{"encoder_arch": "jasper", "model": "contrastive audio-text model", "dataset": "telephone keypad tones over noise or synthetic speech", "train_examples": 39062, "n_mels": 40, "hop_length": 160, "input": "mfcc", "spec_augment": true, "win_length": 400, "tokenizer": "char", "vocab_size": 21, "loss": "softmax", "embed_dim": 128, "encoder_norm": "batchnorm", "encoder_activation": "silu", "encoder_channel_attention": "se", "encoder_depths": [3, 3, 3], "encoder_kernel_size": 5, "encoder_stem": "single", "encoder_widths": [128, 192, 288], "text_encoder_causal": false, "text_encoder_width": 320, "text_encoder_layers": 7, "text_encoder_norm": "layernorm", "text_encoder_norm_position": "pre", "text_encoder_activation": "gelu", "text_encoder_mlp_ratio": 2, "text_encoder_head_dim": 64, "text_encoder_fused_qkv": true, "text_encoder_bias": "qkv", "text_encoder_qk_norm": false, "text_encoder_parallel_block": false, "text_encoder_inner_norm": false, "text_encoder_drop_path": 0.1, "text_encoder_positions": "sincos", "init": "lecun_normal", "residual_init": "none", "optimizer": "normuon", "muon_scale": "original", "lr": 0.017, "momentum": 0.95, "nesterov": true, "orthogonalizer": "newton_schulz_5", "adamw_lr_other_params": 0.0013, "steps": 5800, "batch_size": 256, "epochs": 38.0, "lr_schedule": "cosine", "final_lr_fraction": 0, "warmup_steps": 290, "weight_decay": 0.05, "adamw_weight_decay_other_params": 0}
Rows from block 6 of the audio encoder of a small contrastive audio-text model, named by matrix and row number. Rows with one number belong to one channel. Each number is 128 + 24 x the weight over its row's rms, rounded and kept within 0 to 255. All counts start at 0.
After each channel's rows are labels from the 100 clips, of 14848, where the channel reaches its highest value: "lies over" is the class under the peak. Only what is clearly more common there than usual is listed. The data: telephone keypad tones over noise or synthetic speech.
# convs0: first width-5 conv, stride 2 (encoder.blocks.6.convs.0.weight, 288x192x5, each kernel summed), inputs 0-95
# convs1: second width-5 conv (encoder.blocks.6.convs.1.weight, 288x288x5, transposed, each kernel summed), outputs 0-95

convs0.222 [ 88  94 143 147  85 127 136 136 144 111 167 136 135 114 166  98  94 115  86 117  98 145  82  87 195 130 124 136 119 135 137 150 133 134 143 140 142 149 155  93 138  90 122 119 112 131 112 124  52 154 105 108  96 173 113 161  79 111 148 113 136 175 147 128 138 114 158 135 121 125 118 133 112 138 112 112 112 134 136 118 110 149 146  98  96 147 129  97 129 128 144  96 114 113 132 125]
convs1.222 [160 137  90 107 120 121 150 115 141 134  76 197 144 115 137 122 161 119 132 111 127 103  83 132 149 109 104  88 133 115 109 133 152 145 146 123 145 147 103 119  80 134 136 151 117  97 135 143 168 102 116 121 128  78 105 139 147  79 132 179 145 148 126 174 117 140 138 129 117 146 123  96 110 138 123 118 121 169 127 148  96 147 108 129 130 143 106 119 151 123  92 121 129 119 117 134]
lies over: key "D"

convs0.98 [181 166 130 134 128 115 147 163 167 139 123 184 161 158  90 191 169 160 153 152 132 132 141 113 103 104 125 147 102 137 133 152 110 174 141 178 126 136 112 173 159 135 135 131 115 141 113 157 152 114 111 139 174 110 130 125 136 137 149 129 167 145 122 104 152 124 158 158 145 129 138 155 130 136 120 131 142 137 139 159 137 163 140 137 122 172 137 108 161 108 170 153 140 178 160 143]
convs1.98 [110 136 162 115 149  88 103 121  78 160 114  95 121 134 131 135  75 133 120 156 120 100 125 133  68 130 114 116 109 143 103  75 105 120  79 108  97  68 154 129 130  98 116 121 159 118 128  73  99 104  96 111 131 132  93 128 141 131 120 121 160 115  93  68 107 129 141 139  79 144 140 111 108 133 143 134 125  81 133  87 112 126 121 144 114 106 118 115 134 134  73  97  97 129 145 117]
lies over: key "2"

convs0.95 [176 130 135 118 150 164 119 165 114 149 136 175 159 140 118 115 117 169 153 153 151 101 159 136 128 125 131  77 140 132 126 141 166 156 152 136 160 136 130 103 176 124 124 155 161 108 150 116 124 116 134 139 153  94 148 133 150 123 124 103 113 142 115 128 148 129 119 135 110 132 127 134 104 156  87 128 161 153 117 159 189 171 150 130 155 138  84 116 184 139 148  85 107 134 105 137]
convs1.95 [162 143  99  96 147 141 100 127 123 118 140 121  77 118 139  95  91 150 144 121 135 107 126  97 117 145 119 114 102 118 151 103 140 145 150 116 128  80 122 109 161  97 120 163  89 101 119 141 117 149 186  96 116 120 110 189 119 110  97 120 112 122 105  75 103 143 111 109 124 115 125 123  96 147 109 139  90 108 125 116 146 107 112 147 124 111 104 109 150 122 136 114  81 138 149 103]
lies over: key "A"

convs0.8 [145 120 128 101 166 157 136 114 168 132 165 135 154 138 172  58 120 177  61 130 128 158 145  91 140  93 128 127 108 123 103 126 109  93 142 160  82 138  76 110 128 139  77 166 152 110 142 136 104 158 123 100 119 119 152 178 140 118 167 137 137 159  97 115 155 134  99 141 106 108 132 118 141 123 160 110 144 142 113 110 160 117 144 137 125 132 123 138 138  92 103 135 142 105 132  95]
convs1.8 [144 143 121 120 113 209  55 137 128 120  99 143 142 136 160 130 142 119 129 132 125 106 109 131 129 138 145 100  87 124 140  92 102 157 124 160  95  98 133  99 138 159 118 107 127 143 185  99 132 161 102 136 141 152 127 179 147 136  98 118 117 110 115 150  95 120 130 126 133  88 105 110 121  91 168 102 163 156 141 165  30 178 106 148 137 114 137 118 111 142  79 140 154 125 113 133]
lies over: key "D"

convs0.149 [106 134 126 156 122 102 122  98 142  86 152 106 150  43 113 130 103 118 116 127 111 127  95 153 142  81 117 156  83 102 140 141 111 157  90 117 133 138 150 145 135 136 151 104  71 144 109 122 166 102 137 100 107  88 125 125 112 153 122 159 153 143 139 140 127 163  65  95 123 126 144 111 130 115 122 173 131 139  98 127 118 110 184 100 141  83 113 122  95 130 122 142  94 125 102 117]
convs1.149 [147 145 154 108 136 137 138 182 152 139 134 119 147 123 123 126 126 115 124 142 105  96 116 140 126 118 151 119 130 120 142 130 134 136 127  96 115  96 122 131 153 115 147 119 121 145 158 116 105 141 122 105 154 165 139 112 133 126  65 234 124 122 110 131 131 100 122 161 180 146 108 103 119 159 122 121 107  63 135 135 106 138 118 154 134 112 138  96 127 124  90 177 148 128 129  97]
lies over: key "8"

convs0.281 [119 102 126 126 130 140 156 137 116 118 118 155 138  99  81 110 173 143  91 145 104 145 152  83  86 103 147 137 135 137  91 135 138 132 144 120 128 141 138 137 129  96 133  64  82 104 116 132 152  98 143 140 101 153 164 167  93 124 147 124 104 140 107 135 137 115 124  97 130  79 108 113 114 119 125 137 225 167 137 132 141 128 120 110 105 103  93 125 130 119 140 109 137 158 113 108]
convs1.281 [113 103  72 141 107 135 115 111 101 133 133 111 121 132 136  82  94 150 129 142 140 147 145 156 105 117 122 143 116 106 159  95 122 124 143 140 129  55 111 164 145 164 125 155 103 155 127 114  78 124 173 130 116 138 106 133 132 115 139  90 139 164 102 131 128 126 122 113 159 133 135 146 154 107 125 116 111 131  91 137 152 124 166 123 119 115  82 148 139 100  93 162 111 135 130 126]
lies over: key "A"

convs0.214 [104 168 153 134 116 127 101  87 123 134 117 112  94 144 123 141 128 155 140 123 113 149  88 152 129 120 100 118 122 128 173 122 124 125 119 177 133 128 123 119 126 116 182 115 156  92 122 144  80 140 126 116 214 140 165 139 157 127 115 166 120 195 133 123 124 171  91 129 119 119 125 137  96 144 111 163 176 112 153 160 117 149 157 200 117 144 182 132 122  94 142 160 107 122 112 110]
convs1.214 [105 118 140 159 153  99 125 145 125 124 127 113 174 135 109  55 132 168 156 116 144 109 147 132  78 134 117 108 111 116 140  90  97 124 123 111 123  87 123 122 114 154  93 167 116 129 117  96 151 109 181  92  99  85 129 142  96 107 137 193 109 123  91 116 136 131 139  97 121 135  91 110 157 128 111 143 118 141 136 130  98  89 139 114 120 142  97 112 142 113 121 133 132 124 128 156]
lies over: key "1"

convs0.139 [126 144 135 142 125 125 105 119 161  90 145  72  86 122 143 122 124 126 122 121 151 123 111 138 153 122 174 123 114 118 107 129 120 163 132 139 134 156 116 112  94  75 111 141 137 124  97 130 119 131 116 130 150 120 153 110 145 108 115 144 143 119 154 151 116  82 123  97 122 107 122 102 134 113 144 138 135 111 167 139 123 156 127 133 139 139 132 115 150 118 164  82 104 120 109  97]
convs1.139 [175 160 147 124 118 159 187 125 182 124 120  81 171 143 109 120 146 123 110 152 121  73 146 137 138 105 114 124 136 142 143 124 128 105 115  88 123 171 165 111 141 139 121 147 135 124 156 101 129 103 157 124 132 105 130 132 154 157  99 123 129 153 113 149 146 130 180 124 161 133 124 150 107 130 179 138 104 115 113 117 149 138  94  97 138 129  90 111  95 144 177  91 150 131 104 118]
lies over: key "D"

convs0.168 [160 144 146 117 103 114 101 113 140 110 111  97 108 113 120 155 175 132 173 101 122 136  90 109 130 120 159 100 119  93 132 143  93 138 117 143 173 124 137 110  79 104 123 105 128 103 102  93 145  84 105  96 132 152 124 105  89 103 167 112 156  92 136 118 120 125 140 100 129 107 150 164 140  99 121 142 157 146 137 135  88 152 145 114 127 142  84 114 122 115 128  95 102 118 150 125]
convs1.168 [124  84 124 159 137 139 149 124 141 141 134  95 134 124 112 132 140 141 124 140 137  97 153 174 108 125 127  77 131 144 135 123 104 133 144  99 122 165  88  92 152 121 138 164 111 113 113 119  91 130 140 127 172 116 102 136  98 126 196 108 119 118 140 103 101 102 125 108 134 103 128 124  99 106 150 150 137  97 137 161 146 144 122 114 158 120 107 117 162 130 177 155  92 135  97 167]
lies over: key "9"

convs0.211 [131  96 125  94 159 113 100 118 118 177 156  92 136  96  99 122  99 126 154 123 101  85  98 176 136 115  88 108 121 162 134 110 122 145 158 103 111 104 130 113 112 116 139 127  96 134 140 110 126 106 129  90 137 115 142 131 129  92 126 135 128 120 134 173 137 117 160 106  88 147 124 127  77 129 127 155 151 120 124 126 100 153 140  97 145  91 109 118 133 120 107 113 124 109 147  99]
convs1.211 [148 134 140 129 107 153  98 143 118 143 161 140 128 135 131 126  97 122 149 142 118  83 150 106  96 137 117 148 125 166 115  89 135 101 155 131 118 121 108 127 131 154 126 102 165  86 129  85 116 145  90 177 162 131 124 146 137 168 135 127  99 138 126 131 143 130 114 118 124 146 160 159  96 155 122 114 144 135 149 125 106 125 113 122  88 120 128 117 120 151 113 118  84 138 147 143]
lies over: key "1"

convs0.6 [162 169 110  44  96 129 150 133 145 100 115 129 138 126  85 106  96 147 118 116  99 128 145 147 173 108 174 101 161 134  80  94 109 122 130 148 133  95 141  97 191 122 156 138 133  95 107 122 121 128 109 161 110 154 150 126 116 115 102 107 129  84 141 131 126 106 157  88 163 123 121 163 119 135  57 130 119  93 139 144 127 109 148 110 139 121 103 121 127 109 126 102 112 142 119 114]
convs1.6 [106 103  89 127 107  55 113  99 136 124 118 134 112  99  68 136 104 183 105 143 120 134 193 128 132 147 118 136  98 143 121 112 127 101 157 136 157 121 182  93 141 135 116 104 115 107  96 133 114 148 124 118  92 122 102 123 185 119 166 115 117 147  97 111 116 122 121 158  89 124 100  85 134 126 145 143 160  68 164 118 153 123  92 126 137 127 122  90 139 136 138 137 132 133  91 167]
lies over: key "9"

convs0.23 [152 126 122 103 133 157 158 148 133 129 132 198 144 146 121 137 104 135 173 140 117 124 130 117 136 113 105 146 106 139 154  91 126 103 114 152 134 109 176 124 130 128 140 131  99 136 125 102 126 153 116 138 169 143 167 119 120 112 145 160 143 153 139 122 131 144 113 125 124 122 168 167 106  98 151 153  90 138 131 136 158 119 140 106 143 172 130 128  64 148 116 180 107 138 148 120]
convs1.23 [135 155 122  95 142 114  95 152 148 146 122 108 154 104 106 118 152 114 114 123 125 137 151 101 115 140 122  98  86 108  80  85 105 103 132 129 136 130  92 153  98 123  61 114 101 155 186 145 137 112 134  90 137  93 145 138 154 124 130 187 172 156 121 148 135 132 145 143 147 132 123 138 128 136 144 124 142 180 135 147 139 161 130 141  99 145 141 139 101 118  81  81 105 125 127 147]
lies over: key "8"

convs0.49 [123 141  94 119 130  89 136 132 147 110 127 105 157 182 122 107 161 125 127 143 131 130 100 130  94 118 111 118 126 127  99 102 126 139 154 109 159 145 122 149 150 104 107 189 126 118 122 158 180 143 124 125 132 117 133  98 118 113 139 151 127 117 116 103 134 131 161 102 120 138  80 142 121 122 107 114 100  95  81 122 146 111 101 116 139 130 173 140 109  87 118 135 152 160 100 130]
convs1.49 [117 129 121 109 139 135 157 115 118 113 131  53 155 134 111 131 142 135 137 127 121 150 118 131 130 110 137 148 115 178 137 156 133 245 114 116 114 137 163 166 146 121 121  93 131 138 123 110 116 138 109 111 137 120 136 126 112 133 109  96 105 118 101 135 122 133 128 155 129 121 162 144 164 163 109 140 145 130 114 130 123 125 133 138 140 103 116 111 141 104  98 121 128 117 121 103]
lies over: key "2"

convs0.275 [101 102 101 159 117 227 138  96 116 156  89 101 138 108 157  85 132  87 111  89 102 132 104 170  99 144 119 120 117 132 120 123 127 126  85 119 108 130  98 115 101 114 108 112 133 122 134 135 146 131  98 114 131 129 130 148 151 105 122 126 143 112 128 164 142 136 111 141 116 119 126  92 144 131 125 155 159 102 102 135 108 115 146 171 112 154 135 114 119 123 106 129 162 100 129 107]
convs1.275 [112 112 226 147 109 173 169 106 154 122 105 149 108 120 131 146 102 131 150 139 122 135 129 140 133 121 117 101 115 115 126 129 146 120 119  94 138 129 140 143 125  96 110 113 143 148 108 144 134 106 128 110 130 156 115 121 124 105 100 145 145 142 106 143  18 166 161 119 133  93 121 130 118 124 112 116 103 134 137 107 146 125 145 110  94 114 129 138 118 129 127 113 109 113 110 117]
lies over: key "1"

convs0.279 [160 146 133 172 151 123 160 120 116 142 128 114 110 150 162 128 140 130 158 131 163 123 136 163 131 168 140 126 143  83 129 109 107 154 133 108 133 108  99 168 141 116 156 118 165 101 122 122 121 124 120 125 152  90  90 141 129  86 119 121 103 136 146 157 125 137 150 157 169 181 128 103 105 106  99 158 117 106 142 103 107 122 127 132 131 127 111 194 168 159 181 153 210 135 125 134]
convs1.279 [145 153 110  89 127 134 140 131 124 114 113 109 119 121 102 116 115 131 132 141 147 129 126 144 138 136 115 128 148 120 123 132 158 115 134 105 162 123 151 122 139 131 131 117 122 111 159 123 126 111 119 111 171 141  88  96 156 141 107 174  88 126 146 110 206 114 146 123 166 156 171 130  92 120 166 156 109 127 167 103 111  88 141 152 101 125 152 100 134 147  89 131 136 129 139 142]
lies over: key "D"

convs0.254 [142 168  89 128 122 117 150 127 106 133 114 130 112 116 126 161 119 116 129 122 107 121 117 147 113 134 107 151 130 152 110 109  98 137 116 148 145  85 141 111 118 168 115 109 106 138 114 103 216 115 123 161 157 111 117 120 106 108  87 135 133 128 115 163 150 134 124 121  89 145 125 116 114 103  76 154 101 138  87 114  86 202  88 101 116 112 148 114 151 116 133 169  88 142 119 144]
convs1.254 [114 122 115 115 149 135 149 114  22 121 123 111 120 117 200 139 130 157 121 122 118 137 142  94 151 126 118 138 146 129 138 106 140 173 121  95 118 119 139 120 121 122 150 171 133 148 115 146 108  90 169 139 149  94 132 146 104 115 143 120  99 121 114 110 144 121 139 143 169 130 143 109 129 164 137 132 107 125 113 194  67 133 139 140 104 109 137  84 142 116  82 105  93 136 104 151]
lies over: key "A"

convs0.71 [134 137 130  88  96 108 114 115  96 158 112 130 129 112 159 131 136 102 124 105 112 131 167 135 136 136 134 123 113 131 108  94 159 118  73 139 105 133 157 123 106 108 130 109 138 131 117  59 107 115 111 121 155  82 132 116 135 113  94  77 114 135 179 141 118 144 124 123 149 127  90  90 126 122 107  80 116 109 167 139  93 101 122 167 133 146 126  89 123 127  84 120 121 124 128 126]
convs1.71 [ 91 126  99 108 137 106 146 129 159 106 118 144  62 108 110 116  92  95 176 121 109 175 150 149 152 122 118 149 131 116 130 120 158 120 118 128 143 120 137 107 137 144 100 102 112 109 152 112 140 166 103 103 121 130 138 135 114 103 106 119 139 171 152 107 105 127 111  95 131 146  95 140 135 148 130 160 128 106 113 108 152  87 116 106 118  96 152 162 141  84 133 121 146 169  85  75]
lies over: key "6"; key "#"

convs0.65 [131 104 109  94 137 116 147 151  90 146  88 146 126 105 100 138 155 110 136 107 139 106  99 111 122  89 122 124 120 188 120 115  95 100 134 122 164 126 128 123 107 136 149 134 123 117 110 101 134 112 119 126 102 131 122 164 134 144 142 119  99 130 123 135 110 134 125 117 100 110 113  82 146 136 108 131 122 161 117 108 126 167  97 102  89 126 103 111 138 138 149 122 118 128 157 120]
convs1.65 [137 164 108 151 146 110 114 123  88 123 128  97 124  60 165 111 139 110  95 143 148 128 148 123 135 122 156 145 126 124 152 135 131  90 147 175 171  90 113 165 111 110 138 220 124 142 153 102 144 146 183 107 112 117 130  89 137 130 131 100 114 129 133  83  82 144 129 125 117 101 120 129 112 140 132  85 126 123 128 152 119 121 124 138 107 140 161 119 139 114 128 135  91 131 130 105]
lies over: key "A"

convs0.133 [ 85 168 106 149 114 146 115 105  99 129 123 135 131 137  94  92 130 122 152 123 151 114 149 159 122  87 145 110 133 117 104 127 159 153 117 127 170 131 147 133 158 142 102 114  95 152  96 118  88 157 115 150 156 146 169 140 172 123 138  96 176 108 139 125 124 129 105 177 133  81 108 140 128 114 145 128 154 116 136 126 124 103 116 175 136 145 103 112 164 108 106 107 121 133 145 110]
convs1.133 [110 141 140 121 133 136 121 145  81 151 145  99  91  68 135  77 107 148 155 106 118 160 124 128 102 123 126  97  86 133 151 111 136 160 114 108 179 150 164 149 118 147 145 154 156 142 135  91 174 116 158 127 133 175 129 100 132 117  95 115  86 121 110 189 102 126 132 121 104 139 129 126 130 122 111 148 153 163 152 162 135 137 160 116  96 109  96 133  99 133 151 111 157 125 141 116]
lies over: key "A"

convs0.164 [116 121 132 107 174 121 113 156 147 116 113 154  99 105  74 123 154 107  84 141 128 115 128 162 105 119 199 116 142 136  70 125  98  89 122 128 155 117  77 114 150 115 105 146 129 103 119 145 106 103 145 107 108 136 127 135 141 108  80 143 138 119 157  82  97  93 114 160 169 125 132 151 106  91  93  62  92 124 146 105 139 112 107 183 114 117 137 100 190 157  87 113 124 136 139 100]
convs1.164 [ 99 108 131 168 129  82 142 150 133 104 161 154 126 126 113 118 108 134 121 138 108 127 139 161 153 109 150 147  91 148 213 119 104 118 124 138 124 144 116 109 129 127  92 157 151 147 109 114 119 105 239 136 163 137 113 145 143 135  91 137 149 151 102 126 116 127 149 118 113 164 142 144 117 123 131 158 105 130 130 145  85  99 178 118 109 100 116 150 136  95  88 158 116 134 153 108]
lies over: key "A"

convs0.246 [119 129 160 114  92 118 143 155 137 105 114 136  90 129 152 148  76 113 100  94 110 107 149 137 153 100 190 131 164 123 129 125 101 108  88 132 130  98 125 118 114 106 158 114  94 115 155 121 125  91  87 113 153 128 116 152 124 138 111 103 100  81 117  98 123 105 113 126 133 159 167 160 111 110 114 144  83 138 146 114 126  91 114 207 164 101 158 129 146  67 116 123 122 176 120 191]
convs1.246 [139 114 143 128 142 138 152 129 118 132 116  97 136 103 145 163  89 143 164 131 132 140 101 122 115 157 110 107 117 111 145 129 109 126 138 144 174 158  67  96 151 114 127 183 141 139 134 132 109 113 162 158 201 118 121 109 129 179 107 132 145 130 115 145 138 166 144 106  82 159 135 199 116  85 118 115 157 132 158 157 169 151 113 100 125 122  98 151 111 112 140 121 131 119 165 114]
lies over: key "9"; key "7"

convs0.117 [130 130 114 127 124 120 141 103 142 116 141  94 143 109 115 130 140 124 140 133 127 125 167 119 118 129  79 156 104 125 186 144 119 102 146 131 124  96 110 149 162 137 170 155 135 128 133 136 134 127 141 164  46  99  46 145 114 124 136 154 159  85 155  99 125 147 143 125 143 139 141 126 123 138 128 133 105 149 140 120 168 132 138  88 133 100  88 118 159 105 147 115 128 158 147 104]
convs1.117 [123 121 151 119 116 111 132 104 155 151 149 115 110 144 116 153  96 150 132 130  73  87 139 130 166 128 144 117 135 175 112  84  75 115 151 149 148 134 126 158 158 165 182 110 162 122 145 123 133 117 127 133 107 128 123 128  74 141 118 122 129  79 128 156 138  88 166 105 155 106 131 146 152 158 118 142 119  86 108 132 114 121 137  91 107 136 133 107 123  91 118 139  90 120 120 116]
lies over: key "8"; key "6"

convs0.255 [136 100 111 138  96 163  86  96 125 122 155 113 103  89 142 110  95 115 127 135 124 132 105 135  92 104 109  52 131 112 117 122  98 135  95 151  77 139 107 112 136 164 122 129 126  79  94 151 173 127  96 115 146 161 120 112 177 132 138 115 124  69 103 187 144 127 107 134 147 128 139 135 115 172 136 183 130 126 125 129 105 170 115 180 110 128 135 108 139 121  97  94 119 113  84 117]
convs1.255 [120 126 217 141 121 188 132 142 112 117 125 160 107 135 116 101  96 127 131 123 139  85 132 130 115 125 112 108 151 136 102 117 144 144 119 145 151  99 166 125 127 127 104 117 151 135 105 135 110 116  93 103 130 153 129  88 123 132 126 135 157 126 118 114  73 143 139 121 122 140 110  65 125 147 120 132 150 132 121 115 127 138 123 152 116 101 110 147 144 129 140 102  88 143 132 111]
lies over: key "1"

convs0.260 [100 140 100 101 118 136 149 129 131 126  99 117  97 138  74 108 159 149 132 120 117 114 100 171 201  99 146 117 128 123  77 159 161 101 111 182 125 140 127 142 115 117 125 134 150 131 137 145  87 126 133 103 137 114 102 117 110 116 113 124 155  75 156 121 113 106 139 101 114 170 169 122 109 108 141 177 114 127 112 139  67 118 159 135 163 136  98 131  97 104 177 126 149 164 127 135]
convs1.260 [184 127 170 125 136  54 131 150 139 131 122 145 138  95 152 103 176 143 122 137  99 131 185 159  98 150 114 129 125 107 100 129 115 132 135 149 154 155  82  89 135 110 129  97 120  77 168  95 125 137 111 170 155 134 136 123  99 156 121 160 100 116  97 169  74 136 101 122 162 122 117 115 126  99 163 143 189 125 128 128 110 163 135  96 151 133 130 111 101 142 143 123  77 115 136 140]
lies over: key "1"

convs0.73 [134 124 114 146 136 142 114 136 139 114 155 142 130 110 131 146 111 121 169 116 111  99 122  98 134 162  47 131 138 126 184 110 168 133 127 127 159 139 117 130 139 141 139 110 136 125 104 120 165 139 127 152  72 140 105 126 119 126 157 168 114 113 106 112 112 114 153 133 142  82 142  91  97 114 149 150 138 149 142 154 103 152 157 148 133 145 126 145 105 151 115 138 110 128 144 123]
convs1.73 [129 105 126  90 123 151 146 145  62 105 134  70 129 145 134  83 120 155 139 160 182 122 141 148 140 146 118 152 120 158 107 115 131 149 104  95 140 152 115  97 172  92 117  79 116 149 132 131 138 133 136 124 125 124 112  88 142 162 125 153 142 115 133 189 119 144 126 170 142  76 119 118 138 144 129 127 117 119 168 110 138  78 146 166  99 144 166  91 140 119 114 129 145 117 132 145]
lies over: key "A"

convs0.57 [173 159 167 128 109 174 164 137 111 127 162 132 100 145 133 159 142 148 148 125 134 138 119 111 147 101 187 100 134 137 172 127 125 124 150 129 113 141 119 134 131 132 111 116 127 128  97 129 127 134 166 132 111 121  76 148 132 153 148 116 159 160 147 106 142 175 136 133 139 139 139 103 109 145 178 111 136 149 146 122  96 144 104 151 138 156 161 113 113 127 118 191 113 122 145 139]
convs1.57 [145 152 179 113 133 118 107 161 150 125 139 147 123 124 125 122 112 153 140 130 141 128  74 138  87 124 147 115 137 142 101 156 126 100 156  98  96 138 150  83 105 142 134 126  97 134 197 139 101 128 105 117 147 122  95 140 134 152 133 150  99 117 103 144 168 179 158 128 137 138 118 123 110 120 116 154 150 121 133 160  89 124 144 157 151 108  83 114 136 102 128 117 134 153  93 129]
lies over: key "1"; key "D"

convs0.264 [ 98 101 129 108 120 130  91 152 118 177  99 126  74  96 110 157 112 123 120 124 106 132  83 153 153 139 130 144 114  95  94  91 135 101 120 107 100 112 179  84 125 100  94  87 141 103 109 118  88 136 107 117 137  86 125 119 126  84 127 153 140 146 143 128 137 174 126 120  99 153 131 123  96 109 139  85 106  80 123 129  98 112  73 171 100 120 120 144 129 134 130 129 101 129 107  97]
convs1.264 [132 131 121 122  96 128 138  94 121 136 135 139 110 112  79 115  95 124 167 131 131 131 107 125  96 141 131 113 110 135 113 109 162 142 121  78 137 127 127 131 114 137  88  90 114 108  85 116 105 180 116 143 123 122 146 136 105 129 118 148 168 129 104 120 154 175 115 122 174 134 165 108 127 133 107 134  95 144  93 125 137  92 144 135  96 141 138 137 128 109 103 128 127 158  80  76]
lies over: key "1"

convs0.40 [124 133 109 128 107 100 136 165 115 122 129 149 101 120  94 105 156 121 145 165 111 113  94  85 114 105 147 121 159 110 130 149 160 146 127 156 140  95 174 105 112  74 107 138 102 117 144 148 159 113 138 141 109  87 139 138 105 125 130 127 137 164 109 153 149 136  96 130 120 153 152 135 119  98 117 123 161 151 108 170 104 132 152 116 126 154  61 146 124 119 132  74 165 180 121  82]
convs1.40 [125 121  99  97 142 147 106 122 111 117 117 123 113 160 138 115  88 138 154 125 155 130 128 149 108 157 148 126 170 121 142 112 139 139 140 110 108 107 139 115  98 143 118 156 150 124 138  87 106 145 150 128 133 127 114 136 159 138 137 157 122  91 141  85 127 103 158 106 160 114 144  94 116 136 121 134 156 115 145 125 136 155 106 161 153  97  96 129 127 135 154 104  81 104 126 120]
lies over: key "6"

convs0.226 [140  92 161  99 151 154 105 176 142 126 114 146 150 107 162 145 126 111 133 165 114 150 115 108 130 146 120 127 100 171 133 135 119 142 119 167 161 107 100 148 117 146 129 126 185 138 117 149 131 138 135 133 157 131 184  89  88 114 124 144 126 124 142 112  97 130 117 126 115 122 115 150 153 144 121 150 147 136 108 134 153 114 124 161 136 181 164 160 142 153 118 151 122 162 146 112]
convs1.226 [109 138  90 141 109 100 123 140  81 138 141 147 116 105 120 146 160 209 134 136 134 141 134 134  64 138 103 101 132 149 130 107 128 163 134 157  94 127 172 159 160 133 128 123 128 151 101 131 118 124 148 127 173 102 153 104 112 122 111 132 136 103 105  82 145 124 116 108 130 172 127 117  97 114  99 118 118 122  98 113  87 138 154  95  89 135  84 129 108 148  99  98 118 151  82 123]
lies over: key "9"

convs0.53 [ 54 146 135 116 117 142  80 153 198 142 104 109  98 132 126 138 113 140 129 113 122 100 181 157 119 117 121 103 139 153  96 137 157 139 114  90 113 144 147 124 125 116 102 116 146 127 104 142 165 126 138 126 104 133 144 129 179 121 102 160 141 159 126 175 121 149 149 125 112 135 137 116 123 125 131 164 117 107 120 131 132 175 137 134 122 123 171 103 113  98 131  98 167 133 117 131]
convs1.53 [ 84 113 181 101 135 127  98 128  82 167 151 131 127  89 173 108 146 167 131 120 129 138 106 138  98 126 114 145  93 121 109 128 125 134 126 113 118 110 157 145 126 127 125 113 144 151 121 166 136 116 121 100 101  95 121 161 146 143 192 140  86 122 108 108 167 135 125 156 149 123 137 132 117 116 153 130 156 142 118 126 104 125 114 112 141 157  81 104 112 127 120 121 129 142 119 110]
lies over: key "6"; key "1"

convs0.151 [111 121  97 125 100 133 150 131 160 134 208 106 114 136 195 165 140 115  83 119 149 147 163 132 179 121 125 111  92 142 114 101 130 151 141 135  95 132 138 134 136 120 125 113 111 113 122 122  75 152 130 112  97  85 136 171 130 130 135 105 108 143 161 117 112 140 144  83 131 107 102 111 143 109 138 102 125 130 122 109 108 120  97 128  98 113 127 147 100 108  94 131 132 146 142 101]
convs1.151 [112 155 140 132 142 125  76 121 100 158 149 101 137 120 127 162 102 117 133 142 138 121  74  89 102 146 110 118 157 134 101 123 144 131 145 112  88 173 145 139 140 108 143  97 115 135 178  84 110 114 113 146 109 146 134  81 162 116 117 109 144 136 134 138 169 146 125 109 112 121 107 114  99 132  73 108 151 146 115 179  56 108 131 131 142 108 141 131  99 166  99 158 149 106 130 119]
lies over: key "D"